{
  "model": "image classifier",
  "dataset": "gratings and oriented noise at many angles and scales",
  "train_examples": 395000,
  "image_size": 32,
  "crop_scale_min": 0.8,
  "horizontal_flip": false,
  "translate": 0.06,
  "rotation_deg": 10,
  "targets": ["angle"],
  "num_classes": 12,
  "arch": "mobilenet_v2",
  "norm": "batchnorm",
  "activation": "hardswish",
  "depths": [5, 5, 5],
  "kernel_size": 3,
  "stem": "deep",
  "expansion": 3,
  "widths": [40, 80, 160],
  "label_smoothing": 0.2,
  "loss": "cross_entropy",
  "init": "torch_default",
  "residual_init": "none",
  "optimizer": "cautious_adamw",
  "lr": 0.0019,
  "beta1": 0.9,
  "beta2": 0.99,
  "eps": 1e-06,
  "steps": 19500,
  "batch_size": 64,
  "epochs": 3.2,
  "lr_schedule": "cosine",
  "final_lr_fraction": 0.01,
  "warmup_steps": 390,
  "weight_decay": 0.04
}
Rows from block 10 of a small image classifier, named by matrix and row number. Rows with one number belong to one channel. Each number is 128 + 24 x the weight over its row's rms, rounded and kept within 0 to 255. All counts start at 0. After the name is the row's rms in percent of the matrix's.
Before each channel's rows are labels from the 100 images, of 14976, where the channel reaches its highest value: "top examples" is what is common among them; "place" is the part of the image that holds the peak. Only what is clearly more common there than usual is listed. The data: gratings and oriented noise at many angles and scales.
# convs0: expand pointwise conv (model.blocks.10.convs.0.weight, 240x80x1x1), inputs 0-39
# convs1: depthwise 3x3 conv, stride 2 (model.blocks.10.convs.1.weight, 240x1x3x3), a 3x3 kernel
# convs2: project pointwise conv (model.blocks.10.convs.2.weight, 160x240x1x1, transposed), outputs 0-53

top examples: sine grating; very coarse
place: top centre
convs0.109 097 [157 164 105 122 119 137  88 131 109 138  97 102 159 123  59  88  78 139 163 145 151 134 155 100 140 100 129 165 117 147 118 114 125 173  81 108 132 148 137 141]
convs1.109 106 [108 118  80 146 123 124 159 152 150]
convs2.109 102 [121 146 132 124  96 108 154 181 111 140 121 165 144 113 141 113 119 145 167 144 168 135 128 164 113 141 168 135 148 125  80 133 122  87 160 123 165 133 125 156 106 151 135 167 112 161 169 113 156 102 149 141 173 105]

top examples: coloured; sine grating; very coarse; angle: stripes at 105 degrees
place: top right
convs0.220 100 [112 114 102 144 106 129  96 128 106  99 175 139 132  95 113  88 111 132 153 121 171 127 116 126 133  99 135 160 108  64 116 169 115 124 158 120 123 103 155 159]
convs1.220 120 [114  73 126 138  95 137 137 145 146]
convs2.220 099 [122 100 119 102  97  90  77 104 113 157  93 159  99 150 107 173 165 123  87  95 116 158  96 127 120  99 130 147 122 176 126 150 117 132 148 106 127 119 143  99 116 106 124 165 136 116 128 140  81 158 109 120 148  81]

top examples: very fine; stripes at 165 degrees; stripes at 0 degrees
place: top right
convs0.199 101 [195 116 135 120 175 112 151 127 139 128 143 116  91 134 135  78 106 129 132 133 168 139 104 119 136  88 117 167 122  93 115 117 143 118 161  88 140 132 142 131]
convs1.199 098 [144 131 126  88 112  91 124 145 165]
convs2.199 086 [115 168 109 163 105 121 128 123 185 102 119 149 165 150 135  87 109 156 147 116 155 168 140  90 103 116 142 116 131 128 156 125 141 145 159 160 128 144 122 133 165 162 124 116 147  90 127 169 186  88 131 136 151 169]

top examples: very fine; stripes at 105 degrees
place: top right
convs0.132 098 [163  70 142 142 118 139 124 148 131 135  97 142 128 100 110 115 119 101  93 142 113 158 148 140  96  91 147 167 109  99  80 125 137 110 148 154 105 111 127  86]
convs1.132 111 [132 149  94 158  98 133 135  95 153]
convs2.132 095 [139 158 125 156 167 115 178 155 135 127 149 134 107  78 129 113 119 112 112 124 152 151  84 155 149 149 152 112 159  96 140 160 140 147 152 138 123 119 136 166 125 120 173 152 128 187 154 105 104 165 146 158 123  99]

top examples: stripes at 0 degrees; very fine; stripes at 15 degrees
place: top left
convs0.182 103 [136  90 169 170 143 127 196 115 122 145 147 111  98 111 169 144 157  86 139 122 106  97 138 142 138 134 125 145 133 118 124 128 126 128 145 146 125 116 124  68]
convs1.182 093 [123 149 153 101 116 105 136 179 129]
convs2.182 089 [115 130 153 147 131 139 150 169 128 104 105 174 134 148 146 143 108 153 129 154 151 124 131 139 121 105 153 134 132 150 112 136 107 118 158 104 145 119  85 159 102 171 120 102 144 123 136 136 126 158 152 104 153  87]

top examples: stripes at 105 degrees
place: bottom left; middle left
convs0.25 101 [ 69 150 170 125 142 115 153 145 131 107 131 156 161 145 135 150 112 140 116 136  82 101 148 167 119 135 102 106 182 126 136 123 102 131 107 126 134 162 124 159]
convs1.25 098 [145 133 105 105 159 149 132 148  83]
convs2.25 090 [122 105 130 114 168  94 132  96 132  76 127 135 118 164  68 173 149 123 111 122 151 142 170 102 144 119 106 110 131 124 160  89 109 114 160 116 143  91 177  86 108 162 140 112 159 131 131  80  86 120 121  98 144 109]

top examples: very coarse; sine grating; stripes at 105 degrees
place: bottom centre
convs0.85 104 [154 130 147 143 179 126 170 153 150 187 104  91 120 134 165 101 129 142 124 135 120 154 184 144 126  98 113 111 158 148 109 121 172  79 125 100 140 138 149 128]
convs1.85 101 [161 130 116 168 145  90 149 138 123]
convs2.85 090 [133 136 139 157 132 132 152 124 120 122 171  87 128 102 137  90 139 141 111 124 176 158 122 169 111 158 134 152 163 101 119 103 113 127  97  73 156 162 144 120 138 136 135 102 134 162 116 123 157 173 159 100 118 138]

top examples: stripes at 165 degrees; very fine; square grating
place: bottom left
convs0.113 102 [112 107 124 102 120 116 122 121 133  89 133 177 131 103 133 152  84 138  95  55 123 137  91 104 119 131 126 112 124  79 128 148  98  97 143 112 144 111 140 150]
convs1.113 104 [141 157 140 100  90 103 155 136 149]
convs2.113 090 [131 181 117 153 148 142 125 100 131  99  74 147  95 128 105  89 162 133  98 107 124 160 113  75 100  93 137  78 109 120 134  86 190 147 107 133 146 169 127 167 160 147 106 144 102 130 117 136 167 112 107 159 112 155]

top examples: stripes at 150 degrees; medium; stripes at 135 degrees
place: bottom right; middle right
convs0.59 099 [125 163 173 159 126 125 131 189 164 155 100 103 120 117 132 132 141 138 148 143 117 146 132 147 115  80  89 105 132 186 157 105 150 134 151  93 169 113 119 131]
convs1.59 094 [130 158 173 142 128 142 118 131  86]
convs2.59 102 [156 109 171 149 138 157 137 111 155 124 120 156 113 157 118 157 165 131 105 119 144 132 100 112 121 111 156 105 139 151 189  96 164 157 176 102  73 114 114 144 113 121 153 125 129 160 106 132  84 161 132 125 138  85]

top examples: very coarse; low contrast; sine grating
place: centre
convs0.160 100 [122 100 138 106 181 176 124 143 150 140 135 104 165 126 148  80  93 115 119 111 126 105 144 112 154 126 174 149 175 107 114 151 129 118 126 123 138 117 180 159]
convs1.160 107 [126 144 159 156 147 137 155 157 162]
convs2.160 090 [149 127 120 161 115 115 139 147 102 117 108 134 151 148 146 133 118 166 110 127 173 135 136 155  83 126 139 116 114 145 101 128 114 143 131  50 156 137 127 106  98 151 123 184 128 192 105 130 166 155 127 116 146 129]

top examples: stripes at 90 degrees
place: top right
convs0.103 106 [164 125 138 203 124 126 165 114 124 130 143 131 141 122 146 102 134 111 159 132 105 139 142 152 142 108 158 111 150 118 103 118 160 152 126 140 130 140 108 115]
convs1.103 108 [111 131  84 112  93 156 135 134 152]
convs2.103 098 [154 134  78 108 115 101 131 157 132 161 149 158 143 134 117 136 113 116 119 137 139  79 116 135 165 131 137 119 121 132 145 127 111 163 154 160 102  47 117 112 116 135 130 134 113  79 203 130  75 111 165 134 110 103]

top examples: coloured; stripes at 120 degrees; stripes at 105 degrees
place: top right; bottom right
convs0.4 099 [141 118 147 150  99 123  90 127  87 143 123 104 141  90 117 129 111  93 149 115 148 124 132  93 114  82 132 161 113 137 108 144 145 116 134 130 150  73 114 129]
convs1.4 096 [ 99 144 101 146  82 133 133 123 157]
convs2.4 081 [136 146 102  90  88  77 113 126 112 124 170 145  81  93 112 160 156  90  96 136 119 140 110 155 137 135 136 133 126 123 100 157 103 115 173 102 142 137 163 107 111 108 129 153 161 143 137 106 101 131 112 156 144  97]

top examples: sine grating; medium; stripes at 60 degrees
place: bottom right; middle right
convs0.219 100 [144 131 165 154 133 124 125 163  99  99 160 181 131 130  98  79 103 133 127 114 141 116 158 155 125  97 142 120 138 117  81 175 139 121 182 124 127  98 156 145]
convs1.219 095 [130 132 115 119 128 167 107  93 169]
convs2.219 103 [126 159  96 108 122 137 153  72 108  80 148 107 148 123 113 110  95 152 133 108 170 128  93 114 108 170 173 121 124 162 136 135 105 145 126 150 128 106 146 134 155 172 116 101 118 107 172  93 132 115 161 123 142 124]

top examples: stripes at 135 degrees; coarse; stripes at 150 degrees
place: bottom right
convs0.39 103 [135 150 161 145 168 121 141 128 131 150 106 109 151 124 141 117 118 133 145 133 127 107 146 162 154  60 139 136 138 125  81 101 144 150 100 131 161  91 112 141]
convs1.39 106 [118  78 100 146 128 135 118 155 154]
convs2.39 097 [173 110 132 120 123 143 144 139 130 155  98 128 138 107 138 116 126 149 127 134 154  89 114 160 100 148 140  45 113 152 143 119 152 138 121 110  89  95 132 121 135 162 130 104  92 150 160 121 115 148 149  76 147 122]

top examples: stripes at 105 degrees; sine grating
place: bottom left; middle left
convs0.226 099 [163  78 128 161 124 141 146 153  97 133 126 151 116  83  98  92 125  73 106 126 105 134 130 113 139 111 152 147 101 104 108 152 126 120 165 144 124 105  98  89]
convs1.226 095 [115 131 115 134 160 126 142 180  99]
convs2.226 105 [111  87 108 159 156 120 121 167 141 139 129 124 113 102 122 138 130 133 125 133 130 168 150 138 155 137 117 114 149 138 154 146 151 118 129  90 132 132 118 108  80 110 185 140 132 120 148 121 109 148  96 111 123 129]

top examples: stripes at 120 degrees; sawtooth grating
place: bottom left
convs0.190 099 [ 97 124 155 125  97 142 122 123 107 107 135  85 149  88 154 136  95 116 108 126 151 138 108  99 108 106 131 118 121 101 120 163 109 123 146 128 106 107 109 133]
convs1.190 098 [106 151 102 128 135 122 137  80 160]
convs2.190 086 [121 169 142 116  89 106 122  99 113 127 170 104 141 108 158 103 156 102 105 155 142 133  71 150  77 116 126 118 135 155 126 111 127 138 159 140 125 180 133 135 161 150 105 121 132 128 113 129 150 137 134  80 125 109]

top examples: stripes at 165 degrees; sine grating; stripes at 150 degrees
place: top right
convs0.20 100 [121 127  91 147 118 137 122  88 129 160 129  90  87 111 145 110 140 126 177 117 177  99 134 122 131  80 150 135 133 123 102 123 136 124 150 118 136  86 173 103]
convs1.20 108 [129 134 112  91 100 134 162 161 149]
convs2.20 106 [102 165  83 144 101 107  77 103 135  91 138 178  99 135  58  97 164 141 110  79 114 124 160 111 111 118 111 129 117 127  92 109 154 142 133 119 142 113 157 123 143 133 102 165 170 104 134 149 155 110 107 122 123 171]

top examples: sine grating; stripes at 30 degrees; stripes at 45 degrees
place: top left
convs0.50 099 [132 124 123 177 156 109 156 100 148 118 152 157 109 154 138 134 123 125 127 157 128 161 129 161 115 130 162 120 125 102 123 105 144 119 140 143 123 138 117 111]
convs1.50 096 [129 115  72 146 104 118 111 149 142]
convs2.50 112 [122 108 136 141 157  90 162 129 139 113 146 130 125 116 107 129 129 147 146 100 168 136  77 124  86 126 147 109 150 125 158 108 156 131 135 142  85  75 173 146 108 124 165  75 149 133 138 113 102 138 158 123 114 151]

top examples: stripes at 165 degrees
place: top right
convs0.185 099 [120 101 131 134 147 125 120 125 151 120 158 121 113 104 150  86 132 118 153 108 139 117  92 137 137 106 110 175  97  81 100 157 142 130 132 128 171 106 148 156]
convs1.185 101 [140 138 147 157 136 142 112 137  72]
convs2.185 103 [116 171 155 122 117 141 124 180 160 136 152 146 138 153 118 112 135 132 143 137 123 109 188 145 138 115 131 137 149  81 121 119 137 122 105 149 162 127 129 160 154 127 136 144 131 165 145 173 158 104 153 137  99 178]

top examples: very fine; stripes at 105 degrees; stripes at 90 degrees
place: bottom right
convs0.64 105 [174  71 141 128 133 149 126 126 114 143 123 101 114  89 118 100  86  41 100 107 125 142 121 125 135 108 140 150 109  98 112 146 153 125 143 147 138 102 110 106]
convs1.64 099 [156  92 115 143 118 154 124  85 137]
convs2.64 102 [ 93  92 125 117 170  98 142 125 136 101 136 126 138 106 105 166 127 125 147 125 120 184 112 103 143 169 125 146 170 113 157 151 127  77 116 129 159 124 133 127  92 104 182 123 128 157 129 106 116 121 104 189 142 138]

top examples: very coarse; windowed patch; sine grating
place: centre
convs0.61 099 [134 129 143 131 100 120 162  98 122 113 133 151  89 165 105 145 145 126 169 166 108 108  94 133 113 158 132 107 116 130 136  83 105 164 109 146 113 140  96  78]
convs1.61 097 [123 103  82 118 113  93 119 117 102]
convs2.61 129 [163 142 131 143 126  86 152 151  96 126 126  95 134 120 120 131 100 135 139 147 185 134 147 176 116 160 130 120 138 132 117 128  98 109 109  82 172 133 151  97 103 157 135 153 130 205 122 101 136 145 118 144 147 159]

top examples: stripes at 165 degrees; sawtooth grating
place: top right
convs0.124 101 [164 115 142 140 155 125 126 160 130 142 112  95 105 106 123  87 136 160 133 146 126 130 120 118 119  71 108 119 121 134 100 117 153 121 151  62 122 157 129 147]
convs1.124 082 [105 108 102 142 160 149 106  96 108]
convs2.124 100 [ 90 161 102 140 131 150 120 128 132  98  73 173 124 121 114 131 137 130 144 113  91  99 150 118 130  86 131 126  95 115 130 118 142 139 148 151 150 146 158 142 129 175 117 151 120 119 122 134 161 128 181 150 156 142]

top examples: very fine; stripes at 75 degrees; stripes at 90 degrees
place: top left
convs0.232 103 [134 132 148 136 155 117 118 138 122 134 152 104 130 133 148 153 152 184 162 136 162 127 122 129  96 102 102 124 162 138 138 148 137  91 146  58 155 117 139 164]
convs1.232 095 [151  90 150 129 126 135 140  78 135]
convs2.232 108 [ 84 108 124 136 129 116 139 141 125 111 142 133 164 114 155 128 100 148 150 120 120 154 112 100 132 163 123 136 136 132 125 152 140  91 136 137 113 133  98 139 131  99 155 115 119 110 158 101 153 158 117 166 139 140]

top examples: sine grating; stripes at 105 degrees; stripes at 120 degrees
place: bottom right; top right
convs0.87 099 [122  77 140 121 145 157 147 144 123 132 131 119 115  69 130 113  83  99 105 131 126 147 146 130 104  87 146 165 109  80 112 143 111 125 144  87 122 147 168 134]
convs1.87 102 [155 127 147 107 117 164 133 155  89]
convs2.87 104 [147 140 111  78 152  98 133 106 159 101 121 136  97 161  66 160 164  80  95 105 110 115 152 131 148 125  83  84 131 125 143 114 121 132 147  90 153 102 172  98  78 179 155 129 123 170 134 114  94 130 133 130 113 123]

top examples: stripes at 45 degrees; sawtooth grating
place: top left
convs0.164 097 [139 101 162 131 128 128 173 143 145 120  89 102 128 119 160 139 134 102 103 122  89 148 106 152  82 135 121 130 120 116 133 106 122 140 159 113 119 118  92  97]
convs1.164 105 [149 132  89 139  97 154 104 155 142]
convs2.164 088 [119 191 107 126 133 124 105 110 130 105 135 158  84  97  97 111 122 105  98 136 157 123 149 146 169 150  95 174 165 115 124 136  89 158 139 126 145 124 147 129 120 137 101 180 121 124 135 140  97  97 146 131 104 104]

top examples: very fine; stripes at 30 degrees; stripes at 45 degrees
place: top right
convs0.110 098 [140 103 166 148 152 141 144 142 136 141 123 113 152 101 146 107 100 117 113 125 117 134 146 132 150  96 159 109 124 109  74 137 121 151 138 100 163  71 134 119]
convs1.110 104 [153 133  95  86 142 150 134 130  97]
convs2.110 095 [109 102 106 134 142 128  78 112  91 129 135 115 127 133  94 183 177 109 130  75 135  98 128  80 116  87 136 127 119  97 134 104 136 104 115 135 129  97 139 114 114 132 122 114 122  87 129 139 135  85 136 132  91 139]

top examples: very fine; stripes at 15 degrees; stripes at 0 degrees
place: top centre
convs0.150 098 [130 110 133  99 136  85 154 128 159 111 144 105  99 118 140 119 179 142 130 142 116 105 109 141 116 120  74 145 102 132 104 131 164 100 158  97 129 188 140 127]
convs1.150 093 [135 140 144  85 103  93 136 146 155]
convs2.150 129 [133 144 116 166 116  95 101 147 168 110 117 183 123 148 131 154 149 117 115 145 106 110 159 127 142  97 122 139 107 141 170 112 122 142 179 143 118 128 131 115 121 180 116 153 177 105 139 126 153 140 137 167 169 142]

top examples: sine grating; stripes at 120 degrees
place: top right
convs0.56 100 [123  99 144 169 114 152 126 132  91 126 153 135 123 104  96 124  50  79 133 163 123 134 130 106 134 122 150 172 126  77 117 124 104 144 123 142 120 117  96 123]
convs1.56 095 [113 109 119 119 163 136 113 145 180]
convs2.56 102 [149  90 127 134 103  94 128 145 144 152 123 152 151 157 138 128 153 145 126 116 135 158 133 174 111 122 125 118 129 138 122 119 151 122 169 101 140 118 147 113 100 117 151 124 156 128 126 116 116 147  86 103 148 135]

top examples: coloured; stripes at 15 degrees
place: top right
convs0.238 097 [137 121 114 142 153 140 135 112  84 150 117 129 108 104 166 125 117 129 130 121 128  80 160 135 124 100 130 148 152 109 115 131  99  99 128 127  71 104 128 107]
convs1.238 087 [118 118 171  79 111 110 138 124 122]
convs2.238 082 [117 173 143 133 118 137 106 161 124 111 144 205 103 128 132 109 133 153 122 141 119 124 142 135 145 103 132 129 115 107  95 121 116 121 157 123 142 136 106 166 136 154 110 154 120 139 152 151 165 125 161 148 110  87]

top examples: stripes at 135 degrees; stripes at 150 degrees
place: top right
convs0.7 101 [179 127 174 158 151 138 178 141 136 157 111  69 121 116 158  88 131  96 157 152 124 114 145 139 129  79 131 128 138 154 131  94 152 164 123  85 149  96 142 107]
convs1.7 098 [130 132 103 150 176 115 150 111 156]
convs2.7 112 [142 153 150  90 128 133 105 110 126 127 113 115  95 127  57 118 153 157 122 112 134 126 137 116  99 132 120 137 141 144 109 110 158  94 107 121 185 114 167 103 135 140  91 106 166 121 155 123 138  90 110 115  95 139]

top examples: stripes at 90 degrees; very coarse
place: bottom left
convs0.101 102 [161 146 151 165 128 140  99 147 104 125 126  83 136 105 115 130 125 149 135  79 106 107 110 138 170 118 160 130 138 125 129 160 142 155 143  84 174  97 107 133]
convs1.101 094 [112 142  97  94 146  91 122 146 104]
convs2.101 097 [113  96 122 112 122 111 166 116  98 103 144  91 159 123 159 139 107 141 140 134 102 174 114 105 148 175 122 129 113 131 119 159 126  75  92 123 131 158 122 118 162 106 125 116 127 101 132 125 137 146 109 161 163 172]

top examples: stripes at 60 degrees
place: bottom left; middle left
convs0.175 098 [ 93 103 173 118 127 137 141 113 119 150 104 126 161 128 145 182 137 132 116 131  62 113 124 138  86 106  85 134 135 146 166 133 144 122 127 135 114 136  91  95]
convs1.175 091 [154 151 146 117 108 162 132 166 105]
convs2.175 092 [127 168 165 123 126 176 144  86 116  77 127 140 132 159  81 120  91 169 111 111 130 124 139 107 136 150 128 127 111 180 117 110 116 154 143 106 122 125 115 123 164 150 107 145 127 148 146  89 110 126 125 112 141 114]

top examples: stripes at 135 degrees; sine grating; stripes at 150 degrees
place: top right
convs0.169 101 [106  81 118 125 108 161 124 128 131 129 152 119 131  51 124 108  78  78 158 141 162 152 122  96 149  98 121 175 105 121 124 154 144 135 136 134 165  94 166 102]
convs1.169 096 [168 116 133 136 154 141 138  85 151]
convs2.169 097 [131  85 143 125 133 149 143 106 118 104 113 146 142 132  96 126 148 130 155 116  95 116  88 144 143 188 119 106 122 145 152  89 124 123 135 108 115 131 133 123 119 120 122 124  99 136 117 161 109 135  89 178 131 158]

top examples: stripes at 105 degrees; sine grating
place: middle left; bottom left
convs0.112 098 [ 87 166 165 147 154 112 151 171 129 172 121 163 158 163 144 123 149 182 153 146 104 104 166 173 129 111  97 130 164 146 121 108 108 112  97 142 141 135 123 148]
convs1.112 091 [ 94 157 133 145 151  85 125 141 111]
convs2.112 097 [ 74 103 119  95 162 112 146 104 173  90 127 133 126 143 101 144 116 121 155 121 111 179 117 112 144 173 117 148 190  95 165 142 123  86 120 121 140 131 156 137  92 105 182 120 118 165 105 162 112 131 110 198 131 153]

top examples: very coarse; sine grating; stripes at 90 degrees
place: top right; top left
convs0.146 098 [118 146 124 118 117 145  89 136 110 132 143 120 144 108 109 105  88 122 156 112 204 100 105  95 144 109 124 173  91 112 131 146 123 173 123 117 155 112 148 147]
convs1.146 098 [150 157 131 130 124 102 151 142  79]
convs2.146 086 [114 156 130 100  90 108 164 133 100 138 143 140 161 160 118 109  73 129 154 148 130 127 114 132 135 170  96 128 113 122 129 130 112 103 109 167 140 105 104  97 145 109 120 153 126  89 167 151 115  73 104 123 120 130]

top examples: coloured; stripes at 135 degrees; stripes at 150 degrees
place: top left
convs0.43 103 [118  94 155 107 124 151 111 129  96 136 129 114 147 108 117  94  34  84 130 119 163  91 156 107 129  95 146 138 131 131 111 155 119 150 129 133 121 106 162 134]
convs1.43 090 [148 106 120 153 128  84 102 160 129]
convs2.43 107 [144 118 141 148  71 123 120 148 143 137 139 152 120 182 137 128 128 143 130 165 108 117 180 159 145 127 126 142 104 160 151 152 134 161 167 116  69 138  74  89 137 106 119 156 148  99 136 135 146 129  75  92 112 109]

top examples: stripes at 30 degrees
place: top right
convs0.193 105 [118 127 146 160 142 124 165 121 144 166 136 139 162 144 159 137 146 181 147 130 112 117 165 198 159 123 136 116 143 130 133 124 127 130 136 118 141 142 143 132]
convs1.193 111 [128  90 137 116 138 144 154 142  80]
convs2.193 108 [103 145 121 144 114  96 143 132 122 163 141 110 149  95 157 118 118  92 134 150 132 144 120 160  82 120 101  90 110 100 142 123 116 104 166 125 144 140 152 104 108 114 118 133 149 130  93  84 171 113 127 109 118 126]

top examples: sine grating; stripes at 150 degrees; stripes at 135 degrees
place: top right
convs0.79 100 [114 116 147 149 128 140 115 101  98  94 161 139 135  83 138 100  84 136 164 135 193 132 118  95 138  92 142 146 120  92  99 165 112 154 148 138 147 100 133 134]
convs1.79 103 [111  85 116 143 141 104 111 140 166]
convs2.79 104 [132  99 154 129 100 129  82 115 139 113 104 168 147 182  98 130 161 166 106 126 129 127 137 139 116 123 141 149 111 181 159 100 158 154 184 116 108 122 130 100 133 125  83 138 147 122  98 139 132 144 109 116 123 106]

top examples: stripes at 0 degrees
place: top right
convs0.80 099 [157 137 105 121 103 138 104 132 126 118 105 107 112 104 129 140 141 134 110 119 113 177  94 117  80 115  92 146  83 125 146  90 132 115 169  65  98 145  92 144]
convs1.80 107 [ 88 116  89 109 131 114 135 148 158]
convs2.80 091 [118 134 115 171 155 120 122 180 132 111  97 152 146  79 144  96 124 154 106 117 149 153 163 137 134 105 132 116 127  83 128 112 143 132 138 137 191 111 134 149 135 168 154 146 116 144 134 141 154 126 142 187 148 155]

top examples: stripes at 60 degrees; stripes at 30 degrees
place: bottom left
convs0.149 098 [145  94 142 155 118 142 148 103 138 120 178  97  78 106 149 115  83 126 140 148 146 141 136 110 127 146 159 105 154 105 129 168 141 152 156 106 136  77 171 109]
convs1.149 097 [142 136 108  92 165 115 142  90 138]
convs2.149 097 [126 130  92 136 134 151 110 102 138  94 122 133 130 145 115 137 142 123 129 160  95  83 132 145 145 128  93 122  91 131 119 117 111 157 134 116 125 138 122 124 123 163  80 147 128 137 145  96  93 133 192 122 110 142]

top examples: stripes at 90 degrees; fine; stripes at 105 degrees
place: top right
convs0.201 101 [138 161 164 181 168 124 135 141 146 127 129 133 160 157 130  88 132 159 158 124 140 115 136 135 126 104 156 128 146 124 120 145 140 111 142 117 165 122 129 152]
convs1.201 106 [ 99 150 117  87 135 113  88 137 117]
convs2.201 085 [111 103 111 132 150 114 152 115 110  88 164 104 144 117 125 139 101 126 133 126 114 161 154 102 127 169 106 163 132 118  99 158 104  89  99  96 146 138 119  92 131 145 124 118 164 125 127  95 142 161 126 152 132 153]

top examples: stripes at 60 degrees
place: top left
convs0.104 101 [154 103 126 142 134 129 162 114 127 144 154 110  99 133 155 119 128 130 147 166 142 154 128 116 127 116  91 189 127 119 142 121 141 135  95 106 138 150 133 101]
convs1.104 091 [131 160  98  95 144 157 130  96 133]
convs2.104 113 [151 158 138 122 121 140 168 113  84  74 123 104 112 134  85 154 123 127 157 153 138 154  92 132 124 196 157 122 145 150 113 112 126  78  81 144 142 131 104 142 187 167 103 134 131 157 178 112 132 130 113 155 150 154]

top examples: stripes at 165 degrees; sawtooth grating
place: top centre
convs0.194 101 [ 80 144 136 125 140 116 144 128 132 176 115 130 159 182 129 138 103 140 135 169 106 130 174 149 115 134 134  92 182 143 115 130 116  67  91 145 140 149 133 109]
convs1.194 088 [105 108  89 121 103 134 122 153 165]
convs2.194 092 [146 141 108 112 155 137 113 107 131 122  81 147 119 126 111 139 157 153 119 117 126  89 119 100 117 120 135 102 114 153 128 108 146 156 116 140 121 100 145 109 128 193 123 106 127 101 150 111 119 128 148 138 161 145]

top examples: stripes at 150 degrees; stripes at 135 degrees
place: top left; middle left
convs0.78 104 [128 152 123 150 141 104 145 140 176 129 113 136 137 153 129 116 173 145 133 106 107 127 127 166 168 140 140  91 164 146 127 112 140 110 122 138 149 131 140 141]
convs1.78 104 [148 144 119 110 101 128 119  94  82]
convs2.78 098 [106  94 139 159  99 147 117 109 106  96 138 145 154 143 128 123 120 152 147  97 127 127 126 119 118 124 165 157 114 151 120 125  98 157 154 130  95 126 110 126 138 122  95 137 133 128  86 114 127 134 154 101 139 137]

top examples: sine grating
place: bottom right
convs0.125 103 [106 162 158 112 137 116 120 177 147 124 114 140 135 137 143 140 146 144 108 119 124 111 129 145 113 124 139  71 137 170 145 134 107 115 166 131 150 116 140 159]
convs1.125 124 [137 128 143  99 138  68 111 128 132]
convs2.125 094 [157 169 104 111 135 116 124 132 112 138 148 129 109 125 106 156 134  84  89 143 100 113  65 128 157 152 143 109 127 132 136 113 123 132 111 123 100 117 137 146 127 158 115 145 137 158 180 116 101 138 172 166 142 134]